config.toml
dataset = "analogue clock faces"
cutout = 0.25
output_stride = 8
arch = "wide_resnet"
norm = "batchnorm"
hidden_act = "silu"
channel_attention = "se"
stem = "single"
avg_pool_shortcut = true
residual_init = "none"
learning_rate = 0.0021
max_steps = 14900
lr_schedule = "cosine"
warmup_steps = 1490
Rows from block 4 of a small segmentation model, named by matrix and row number. Rows with one number belong to one channel. Each number is 128 + 24 x the weight over its row's rms, rounded and kept within 0 to 255. All counts start at 0. Numbers have three digits each. After the name is the row's rms in percent of the matrix's.
After each channel's rows are labels from the 100 images, of 14848, where the channel reaches its highest value: "peak on" is the class under the peak. Only what is clearly more common there than usual is listed. The data: analogue clock faces. In brackets: how many of the 100.
# convs0: first 3x3 conv (model.blocks.4.convs.0.weight, 240x240x3x3, each kernel summed), inputs 160-239
# convs1: second 3x3 conv (model.blocks.4.convs.1.weight, 240x240x3x3, transposed, each kernel summed), outputs 160-239

convs0.129 096:133114185091114158083117092127128143108143156135062104115152105128126138114122111151155146123124146081159107168118102129118122162114128117168149133155159122143156133131079131136145111155097110098104130131135108164160139121153134107095117112
convs1.129 100:112110091139101124125088136111111115152117127082127146126138133135121145111140102145078099128076120103114128155169141126092102116115108140116133118118140083094102116136157135127106128118131116165122121097129120115077142151141132109122140179
peak on: minute hand (35)

convs0.93 095:103162119129127126138145129103125141125157137157090132112128133134108138130109120108138141119102124081077152144097140126122148127116124076126131108120167150136133140136122106159104134150174108107165121153134122102110106104139111125140164105
convs1.93 093:099112139148168110107106142166105117092114154076116139119145128116138081111134096189116063115176108126149142126173124153116113152128122122168107124140112093136111100101148157116108152110078135197109103123103127138135138130164159110148131170
peak on: case (43)

convs0.62 101:130149151157112132100160113150157124133151175149119145124132092141162158149170129108136140126147113155115095140145131162130167115109083131127121155084145153128134122158122122109121116118087130178112128105121120108165091129126116139182134159
convs1.62 100:137133136107141111156122112147117137086131126131162096110138152077121154084124116136114157101151057158156147116093104086152093059121170132109131107183146124081140154119076122161121141151134130112106123155154100147140121118153096167128153143
peak on: face (68); minute hand (32)

convs0.138 113:133131138135117132141105109141125153114132131157155091156172135120157125116083125106147157130116136103125129110049156144144154097103117113127112178125106100129134104105112135110127127127109106148120128095189128134110107135090113117132161142
convs1.138 110:126115113103107141094153092152121144107110104141115114128110125111118139138163137154101094126128156157137137118095157124133113119135174129139126156135140136114140118187120107077133114161121171096131128120101072120133100150116114103131156123
peak on: case (47)

convs0.165 092:133163125106120129107104121145128139115145121121170114148156105113123155149089101142145113108094149075181110145115144125137160132111150155121109135165137105140145085112111129108094133131145096073104135088151170117112092117138157116102099137
convs1.165 110:149085157127099140104122158087106125140140149164128149120149138130098139073110125126142152145108151088115099113138104131117091122135107132111142108144128126117121141136120119133156099105144117141115124137119082124110118106133125130136130171
peak on: hour hand (36)

convs0.159 096:128093115097074126100166096117102081085054121121149100134149138129129109117114137111110111098112166106131168124090119105134106115088148166132157136149156120107108133131104118106104127132151139115116144100137082160121098136113116132087111100
convs1.159 092:092155110124096160130116136096117110116120088168127108108141148147152131140149124130102124144144107113097137190126150105098134158147122141103154113144147081101140145113128140137151123087103112090154101111155165095135127120106101116126094130
peak on: hour hand (84)

convs0.133 096:119079110107134086152112140149090118112121114127132111100132144097116107122097117088133148125131108089142123130138128144163110125127122136113076137125094128121116138115133124125120100119098113092081139087150152142116076149100072092103086139
convs1.133 087:116161155168108136117124172131105127085150079122106150141099115088129121122128107142144071133105160083095132135146136149072178133144138170106119132103145142142129128126076112128137143123096130135104086108131138149144133111142138172138131137
peak on: hour hand (43)

convs0.186 092:082104117123117142154106095100126118085113131144124080151117134128155130076118109119114128110133077126101108134147115140165124119121129081106133157154113108112182105137085166106116106142140131133114095131144126081181089126075148125132140135
convs1.186 100:124131154105124135125157138151113135122096144127140133176146126142130100100174126101085148129143133123132143110127126098098126139158125112135115161116137101148136126126158087121142124113138157088135156080161102092144103118120095142143120114
peak on: face (100)

convs0.87 120:104142134132156070119132119136071112107136111077143084127134157090158116168136095119093121140180071169134139162102115127131112143135135148091139135172116108123130147115145112068144138127167123112132127126135147124114114115101129151169138152
convs1.87 137:114139116133133143144135145152179128129136136155215120112138099149148166098125167128134161159135148148134169155104145081166141147173113165161144124156140128106137156146166145123119135111122146104136144138159160144127182168116156118134127097
peak on: hour hand (62); minute hand (34)

convs0.185 100:085126113105140118093144127134096078081157104140118131109153170087175105107101154110132138103117135142105178125124154149091107145105143071098165127195113108108145153121092159106119129131129127109106082113132131119135130118160130149082105138
convs1.185 115:113152124170100085123134112108125142101119117140108180143094122132103088099128134127109143158153123114123159140164097097129116120121097138123110149118122128164135120132077131170108150087102152127156124095097134146134159098153122131091133141
peak on: case (66)

convs0.94 107:097101124134087099113152123132145111159068121114118145097131144121149098103137105145095110125107112156150135126120147169132089155131152124084118095163094096109105123112100141112117152130140130111126124117115148124118081147102119124125126106
convs1.94 112:132126153127133130145138117117108147104098145132142110155100094078155148138141111102122158139104173146126054149151123088120084087113097131072088118132101124147151156119178099136165136122141092110148127122121144118139137114168103106140102150
peak on: minute hand (45)

convs0.46 092:113131103134135134151146128107136118130072097114139109123138131124152088146112113159148085125127147133139115094090100139136111129143138112156176121120128137117121129098143145119146119140140136053104153109109122142140121114141136115123145085
convs1.46 095:138100142137139140081135110117127121088148156131130080131155110135163135112116082147161130099130116115066106155132086152132080100102121105117093092102125134131136155126103132141132141117154120107140140100172155113138113125170120162120099123
peak on: backdrop (75)

convs0.178 103:137168097126120113070148130148023121104115081121148133131119133100104113113104115100104114079138110156194120128170089138095118152119131128101151117108137098123095127096134124115130151049153127107139140130138129118108138095137110120122141099
convs1.178 106:132102125114165145122152152160099111128136146143141141104144101127163147103113134158144132135095143097128147132094117097191117109105156178106086123147096111088193090151097146147119115102109105087105117144136117120118110114134102137136094122
peak on: backdrop (78)

convs0.109 101:109122107059121095130076093139099155083128123136142100110152140123154101123112112115132117115133109095125122113111121133137087113117115101086110149141109076110145146112116148110121119111124139100128119128134124100116081123106093098124122099
convs1.109 096:131130146148091148100117115075144143155152118122108126125112117138113141084121118105121121116135155046105148148170133166094132119115102143132147130113159110115112138128097131137160115126103098135131106143141161142115137115132178124099112123
peak on: hour hand (63)

convs0.11 099:083108095153125086126142142144130141154133108130110083084083104117114123120114082112147168092119081168121101129082101104180134122122109120132098103124130172158147117116110154123126101125151120139135142142139109126121076136110120087082155122
convs1.11 091:098094119084135159125098104110148152119150136118115097118123102114110124174102128153134112132147132140134076160185150111150123105125135127148151096125145121115105138139113133094153120166126112118114099147114147151163176095132172161135131122
peak on: case (36)

convs0.97 102:161157093158098137149110076139112129082146138098126103143119096114139113171113152093117133113134180085111157116131123137086105144127110169102174144154125088085139131125122109094112134146112122130163116084138125133136082118141108119089131138
convs1.97 112:114132113123130090148166119163137142107160130151154137116157153107126112130093120143163147110150133157128154152122131125157146137132189112127119138139094147094111135111124168111117132114193114092197150131170140143140122140163128131150138097
peak on: backdrop (90)

convs0.226 099:121130126093094112100131131113120121107102096139113110126094131083150078072141136157111135116119110118127131130118157155130102145108100136113111129118153131106123119133111084122164143159136131102101113127122107118122132136118095134099081163
convs1.226 093:125089150127124095125115128125187138104162101132136178103132102099074132132134141112138103153076103093133148158170140161078080088131110158103148120082130102167112109135135152119129120099101145113145094108122132143150139124128115095114168122
peak on: hour hand (59)

convs0.56 108:128158117151134108147146100110095106121169128130106152157157113099104135156136165139132132134118150114143133114123147128139115116126132081098144143114136123112133125113111088096157144131127107162097132114109131132134138095109119100170120151
convs1.56 106:142050109096121079115103136110134114105092141126123115118121123151106110139139114133151152133162068118112139113109106118093134110127126127132110147121100117131133107118124103124129131142150156138141125124147118126138124127147171122106129113
peak on: minute hand (52)

convs0.75 096:140131155163120110129104076131161103080123140147164105150158138098092137098119126118096121109144131057140136123089127137143118155116153148148119152113118141153142101095073060121109117156157144154116120116121101122149113149138118103110148108
convs1.75 101:152055092098104115078124144136121153161095081094120138136113072154120143114113135148092111129119132130127141110125094102095124107143088079108097161148114120141164132113162085107137133120120129119092128115106145115090164106074108070140102125
peak on: minute hand (31)

convs0.143 111:112166099140093099130134127118087155066099101137133124157159139087113096131105089124105164151129139117081090125096099126143104110148092110109110140126131117133119174105130145082119129106134120129132102161120093123131034142126116142138147111
convs1.143 102:152109080093110097129135094118150102106139134125102111116132074128115166123130111157150121066141113119131114167123122074161132115123112092100123141115140139131142093105095107122134104155120167091164127113109102132121065145089146074152103122
peak on: case (35)

convs0.158 108:068150155133151081113131093082113118132105124099183118138109143141166101130109151140129121126143111177134102109092145115105122121126117140145114147170117098119120141120107150086145157117163110150125090128145143139129087135089133145156170169
convs1.158 107:134119133142129183135148112163070129152123123108169093127129136128151165132142147128075132116145109109144107122091124120143129156107132153117143106143109112098117151161162147072101076111130121108105134151154156142150127156119142143140147111
peak on: minute hand (45)

convs0.179 136:133143101101121116147113081134125137094126125144124113134141144084100093118123112105139157110137099094111112140110121138119069135143108107096138159114129123126150106110102143083128147119127123132132119097133110126153026132156060142134114141
convs1.179 140:125129127140142099139138093150137108107120113147140085145141087129105182116124134149129152124132134138143140137109117114155128131114138144110115166124112159140174109096109124119141135122141151077140140124131108154131060141078123111103120086
peak on: backdrop (100)

convs0.211 091:130143149144131100127117109123089162110168139154135128120111148125104136149113098103134128103123112098132131138136080116116094110139146135105148122086143146121113127137139092109096107152104099097109139111119132099106132127116153141161153072
convs1.211 090:112093118118118116096082155123112144113120121112090113123128124163114128103094116166165152114141127146108112127098098124126137119123079088174093145076102139141116103141163123139144085087101099146114072097100144143088146110117129124123136148
peak on: backdrop (94)

convs0.213 128:113104101148140124146127102119096136109159093174166090104137109082112152125128141131141130113127130164102125124134138120148118097114106142108130144145084118128104126084129133107136131119138136139114153118121096115102114141089114150130128136
convs1.213 123:108091117108109112118126165100148114104121154077056128114101122175086116110130116102141131127129117115138126113116096167145164143113096115135112141088132117088125099126098121156092094128121109153142073130120124137090155136136127098112119136
peak on: hour hand (40)

convs0.116 107:154154125138120126109143093085145124146144088095147094133120112106147122150136113098113122133122121112129117132148148114130110103143120146121144126146128047100118141081119092096123125088150137132155132092174108172092080154114132132138139120
convs1.116 104:076101149153064163141128120176113147102118153163145143129142085157111156136091111123089125133105160096125142144112098095075119128123113141141132142138155137144135122115102085114136140129132165087114118161092125132143143136131111130090184093
peak on: backdrop (100)

convs0.154 091:152102109135115141143118108125145143130126168113090087130154123124143123149102149110125140115130107130100151130165080140146140151158083085129159118109151145105130129090096108145132082109140105071134125164130142119121108158136144154101100088
convs1.154 090:114125140131139119106165144123129106082132144104095122139160154162130121128107148157136086165132142113156156158133142132112101081090157142155132110100137159164120120153108116102114159191138072115091122135130121124128134165111141115137183128
peak on: case (51)

convs0.123 108:135127153113103104107108108098123118150147146112111143132162135142137131112118177131126142084137142122126113181112181135124118121109132060092085115096123149114130120127117130132087143157060105077098107148149092137103135107160126129086123064
convs1.123 087:130103100123099139097118132119123121096098110108083127109107117131120155103120105126112140129103141095114085075090096107113135110110123102139156120135123100114129106129088095119133121121123093153099111089072111115095125117077121111123136157
peak on: case (50)

convs0.27 083:139123136120104107125129132138131108093128160145151120119147086135145122134116122126098156116129096120101116134129142129146132121100134127132074160102125133147092153111105124088143146128134102127088119135160081133123153150134156139090144074
convs1.27 126:124165143132114174133151114131114147153169128145122150104119184146095111123122145162131109088157118094135163115103119145141156146098133104136137121113130160106100111124144138072061134145122124134160148148134101089129118178132126111124116138
peak on: case (93)

convs0.104 121:114103109115104083111121082130126158097111112138119123143129138110088108129115105118140142130128136120139123143089148133138090117092124110113118113160131117139112144103122114099114141138150098121103131114117139064144074130125087122127115123
convs1.104 107:126130121130112109136148106138140117114119143149126113143127092130123171141119140130126134131136123142144147144135129091155114100147139074087093149146120155148187083079148113147164123137136136132118135160105137160135063132102157128100096134
peak on: case (46)

convs0.82 097:138154121190147132102132120115113136088146123121117130095152097130143095127149145097102104132144109113128133123122096129138121110130102106093116149130121137110160145124077116086096123132136121136126130114130137111106119134100105115170110106
convs1.82 101:152110111127142110170187131147124130128152143087159114117144090167149129128131121122095129141112108148135164085121121126164095172118143122130159160120146133158115150109139122096141139171159143111145129101153119127087149161144129110112160112
peak on: minute hand (27)

convs0.64 097:129098114088130126152114102120122143084129126148097074171151137137149065099145119096107150091119100110122127107108120128151129127118145124082080146115102081096167147147133106118133105131119106139169129113179116106125088097080115120130130125
convs1.64 106:102153108157142140141099120170128110111114101135158140128110140163147151113121102143126124136099144139107113089082107084111122178148133120149151084127118116157082136126111136094148121112132154106103104106101144131183204118122109132134110114
peak on: hour hand (46); minute hand (27)

convs0.98 097:094147136096100094109130107135096110129130117133099085093095116118126120174133114107106140113157117108137109135121140144189099106103115154074116110098129103142081115126117154093128143160101113173124157103205128133106103140119142145109152138
convs1.98 092:167125095153108115150136126181148168144108124152178140147145100117150094100073114076113133172147114142144128137128138121067132121121097083139114137137156118146122117103176105118134105148151100116162127119122126152145153145101167109084132119
peak on: case (69)

convs0.68 118:127146113156125127111105099126102113105134139115145113140166105116102094112112113090113143106105121116124128114130127136115108112161076114124144147087115144127158129100109121101165121119134110164138121107161086110119051134146089122124118129
convs1.68 120:095100116133141119152123093155117125108110125135135060138143082132139204127093112168139155131126133130097112135114107130180136142100114138121102131129115155140150133105103150137135109109118142065115142138112139128128080146103122120098149084
peak on: backdrop (99)

convs0.190 091:123172115189119113184104161141099124135099118129166122107105144118158092128091166110130132091107133141180120171113137102156089160136138158125162097167139160108109125124110160126115153126097138103192123117113124133157083126141111107120128141
convs1.190 099:124148130136117149099110131137140131095159096146097121133110098134135122120141123134130139114140146121099111082104128112132131142108135168130090100100142119141163173137175110128154128141189065114119130128129109105126094135130140125169091096
peak on: minute hand (31)

convs0.96 104:136138128116117137118084104159129154133173169109130114120154118099128118101123105075162125162142126106127106131124105130135128091111096140135094138110145115129119138121135125119085116103091117103141081134114089101089129105154124156133123072
convs1.96 106:141132138124124109126110137115133130122130148107133099136146087119151168143130078137130171160092129136151134164155142121125096117140117118120120124107114127158154118115104090133158121032126114138096064174111148166111122109102117144112135166
peak on: case (35)

convs0.32 097:154106116081125102148133112151140121118107174112112114148174135110164109087172142119067094122112127109139088083103103113163131124165101103132123130098097118125134112100123117092126139127101159132149094117166097123135112163145118149128156122
convs1.32 098:113115146101135094083127170134111142153134144110126096124168125082164131122129141165145106130134161145150136160150149139127132118142179083085110091153148140103105141129152136110126096137141100117117148100166121153134118180139098125151151138
peak on: case (57)

convs0.8 111:106116109113112098117128141112073110077118090129107101145136095096114117113126093116124163104104109117119143150124131153124083102166092134122097115181088131094123156109151142117133108104141132087101144124132120134071104142088099120103124112
convs1.8 095:094092151091132104117120113138128139099139155086094131098144114109094148131114123105142107121109113146115112145139118129154132154154136087145114145086172116117105079127108110167129131115087091142135098112163131148102150129157151094128125154
peak on: hour hand (26)

convs0.99 100:103140141142095169097116124100087135118132106107116125098115119169100104125126141136113129180122140141146082127130144117108123121126098143143086144136100132136129104120103145129166134152112113110145135113130121126156181170126102150156119116
convs1.99 103:128126124143112137084130178139144122159158104122106137136133101113140137124163134137130086141127103161119112097141113125151123113118123127132099126133156094136182100031121170133154145125106142176159117127133098153118077168132152113127127114
peak on: face (75)

convs0.14 110:140162112120101123119122078132093119082123149134129105131127162083164105116151124098104117109159087092108117136104155127158084134125116133103122165140129096145123132099100123084138145144096137120130126133141114131109062126153089107070123113
convs1.14 109:118122129141123063130150098158117131145108136124128102142131097134114164145111124144123141112136143131142149144136119129133143141121117125120136157154108161163175115107083122145108144108127138079145124137136104156133090137099107128133132083
peak on: backdrop (100)

convs0.33 085:147107138079125153156065107121099127144117125195147146137165125112170148160111131122112137103114100133154138143096156105125131151100126061121134141104144165106152155137140119126151147147087099131182126143185142138119141149097145133078161103
convs1.33 106:113144112120107146154144092149093127169142137135102127109092129147137101112124075169145117088179121110125089073099096132153146130127112116131137111129119125111108139115126136106093092150146152137123122090171093093153123153145134143135147148
peak on: backdrop (85)

convs0.77 101:141139118085157116142120107125038168135122165113121122125102141116119113124127128106110121099130152110124100185120167112124125158107135132117131091159119142055124129117120121126114140110115124120114161101201168139156125154129131120134132154
convs1.77 093:126117105112135103105153137156131089149127097144145137125094131110095119092121117102157130157139131119133109114101094166097126121138096125163084171078163130127194107125111113124146122100102156098118112133110121118143152154156134109142097124
peak on: backdrop (84)

convs0.229 086:138136093122122116127114122131133134118148110109074129139101089127124129109123134081153142106128127108109125118125162121111115163123131139096136043164142151126147111117152099150139149119116146088152108136131131126154056118126156084129114121
convs1.229 090:151109147106140162119120131117152138116129118142110162087097125159089111159144114141143098118125142154139148115132132140135131091131106091165123126096136115162205129137093121150105140108100105151150135147138130152117151134130128129103156150
peak on: case (31)

convs0.89 102:060153130124113083144140151130132113153141133160095152108083134146176117167139137123133116105126111129151126106114124144149148125108121111159137151078101136116113111167120141128109141144111157157070175123086136115119118132134103102144151114
convs1.89 087:152128125135151157071091078144132125144120104108159117120139120103116119116147130119093130123113108062156115095072115124072125145119145082121155114159145131114179079133139073118163119130132091133106105131162137143109089139113168121124120128
peak on: minute hand (49)

convs0.45 114:159150146078165112136137132121116129094142148166099117157160137105153110104160150093153138120154090132135130114126154155117100117133105157097127118126139128135168116108173124114165117117066099110138119111167121135156077069119115070146111118
convs1.45 110:159079088143092106133132131127134155153085110078175113100140118131098160139109110129122164162140179121128144121104110139098111103151150144111122129162135092098106196154120106115127125145117139130144158102097126076114145126162114085088128137
peak on: hour hand (59)

convs0.78 128:105082113073105115121105109125118115127135134149135078133137095106120107110137149125167102127130105090109121121097148150129111111108109101110088137160096100130103143121108131119145134106134105135111134094108122106087094109121124054109115145
convs1.78 094:147183125180110157136170161139115138115127152107071146128149156123099107103117133108140093129138122167151123145099125133152113137139119139125169159119099129120133084144132116133124120117118150159119128130147103151131178135129156180154143146
peak on: hour hand (49)

convs0.72 108:111151146107100118166135096132125147104140145167123095147153118127112114132177121124132113126129099122143154107086134120127107118148109104150113119098136122125142101121093175096108120119139109098114143135112130092140089115146104078135161096
convs1.72 094:137120131127122118114152105115101120088144159163124083144116095088139139105131145137155128126121168133158122075121133144134118110094119111089103114153112160144192089091106101150148128174164096116131116139137080142132055122092133133162098117
peak on: case (65)

convs0.130 085:105173127115128122102136128113119128063150103114096123062135120112140112126135097076137092092148151147127089172166134112134082102131144150108129095141173139075117066092120136141086122137121161132155167128136118144109137110115121111140073110
convs1.130 080:118108130155133176064130140118118161185117126158148119120129082143128109120094094125133136118114114109162110115101084148166183118087132125123145119117109105129134140143167162104118104167170125122124117132097171115105110129124085103139109161
peak on: case (46)

convs0.127 098:127132141129096090114139143113148109153122099136112109115093146114120111116098163081112106138118114083151123108142152128100141102142138073112116114120125116169126144154062119129148142127147105094113147139149120109139144098138081127119128090
convs1.127 104:097120119096112137156131102129120097114144098120119128116136118138141134154159147106087127147120113139100156104141143097089117116118145141109127164159134101096196095112184124134061127147110125168145122165125125178100113116129183106152146135
peak on: face (69); case (29)

convs0.60 097:133122106147136118103147100123114116069098108112122099125137120098111099123094128111112088117116104108086166105126154144051096141104120144117150174105134091140117152090092116065129151121162111105129105071153116124121131141174110123102129107
convs1.60 117:089122128133116109114154114118138122092156155119141158140147171059107134096095135154172124143166148133090136122094143109163147143165148167097120101126135128128119140131101145157163178128134119091181146146139103124127109157128123166102178115
peak on: backdrop (74)

convs0.141 098:123133142098102128141131113122126158123157105121139099160143133126161101127135111110143163071126153128117114103104146096117145106134096129139102110119147151125147169138076100137178106172134127131141111118159149135138060142085108149135119125
convs1.141 108:134072135093151123133138155135141106124130124141109118101134113145122171155121156158114091144128122119110117132123130136154147108094122088127125133117099142105133102125184143123137123129126185122124119123143153159092154144140173037143137088
peak on: minute hand (27)

convs0.90 090:116108114114169119140126143103119120084171119103115099116112125106121115108126089120115121091125153136104112133108105118115109123153122146089117135132118138112127178109126150099103135100130113124134131097098117121129103095093145145138115098
convs1.90 095:152134122150156131131116131115131111099152157086172093094146133124126178176099117140178130103156092097137063153142122114150153092140138148111144107132133119183092109119119121150152126180141107099129129145151132105140101123136143117128103094
peak on: hour hand (30)

convs0.205 101:132151112149123126108127163136130056145180088119126135118143134128108110105152098122136140130095134126127105128148142119131147111116115101097151118108136121149133137122091100148125120109105142111120181065087103115100145101177093143150086102
convs1.205 100:147153130096125148140109107136144109132134139095134063128125103108197116149134147118097124126155136124112141114103124141100133106107125124119129172119132119115153132085111131146133093098079137175099099129125129148122094162111100100096136166
peak on: face (83)

convs0.209 095:172135076131144113114118115174140145093136088121096101104159130074092138142136130118096152132105126132170140127137135156109116123088128159101141151122157134141132144153168096080102109155145109129142116095140100111084121113096141124138108132
convs1.209 094:132146164091140133114139126198154171147100150118144107109114150129164132133113120154145121137104099106120130135100128104128097127114150125152160135165146113111123129111132149106140157087125138110122129154152144102128141143149096107131151136
peak on: case (71)

convs0.105 089:134143115118081106091144164118116142137114131154126114080111145124125154124112126069137131108085144143122125155116117137133111108118106124116124110097121094165092144105134119145127150126105107118125121116129088105152126118129108129083119060
convs1.105 087:132088141095158129123116126146145119103138106142104113111105156136159170157111105113151164096162141151124141103146139096105128095135117084151108133084149120137143151099113111096147087074103116169115126072108156092122158130112137115153119127
peak on: case (82)

convs0.24 108:140129132151124069109107115113141140158079089158154096132128130104111121104139091094124141107139100113122119106138147117176129152109134082093133109104135145143145116134132112113119164117099122111130138144158103147158101145114105084091085141
convs1.24 087:133147136130088108143093125127157094083066129135085129102127133155104131105145087151106100146124159116131130089115130128089112128141085105154160112106114089135174093113121104113106120156158130117167143139136118137163138097104114140160100129
peak on: minute hand (32)

convs0.100 102:130145128115154132119115086160126097141170145132127166140146142139163093097115097128136098096154082098128110155153148144160125143141105132149156174138122113102132113104143126084147095118123131151130101109131104116154157057146112163150117140
convs1.100 097:136116106145170142149110095139151168188081117140137106143115147136125132146143122132104140122116118126115116134151117099153122135103146142127124123105143146142164098114147155149149026129087127116147151169136123123160115123106150155145119090
peak on: face (94)

convs0.168 096:102121104117144120140141109078115105124134139163131136092141115118087114121100117093112136145114099165120118120106098131082115145114129136131130103057129134137119140115113095107101108156129133106129139115155104113156137134123149102118132121
convs1.168 101:136103143138117116152078122103119150100129132074137130144104113129117134131158132096140131147106143152107110099125133096096113149132095136101101124163141136129166145122161126109153097130162144185111145154168158127113170118083132114142077156
peak on: case (35)

convs0.1 092:092136106153157097113085124111099121103161082123116136120138107086137093125101136138106147108147131139118102130109119154136121134150091141123085095070114127160198109115143123081129128143095112150129151078152131132098137122134112109138122141
convs1.1 105:139158126141157129101159093150139177172143130150105125134139175151100134124114108147156105112146096091124113099115116150184139137127129116120138093131157154144105134137145147095120114136111135117146131110137111116153146137135140153135146104
peak on: backdrop (90)

convs0.219 094:105141096117102144123123111164151138130113101116112118107131106114144084113129135085127118138141136143117171120130139147144122118102103128146091154095118091137105131099125100160146162088142116145103142099144131099123130137093137104153119155
convs1.219 120:136100152123088170124113118159135140135110134152125112145106116121087108133102080168126114142118111124162145129113125091114177108138129110167138167122150125123152124142109088129137112105132168096108128214105106063123117132100132106136151112
peak on: backdrop (94)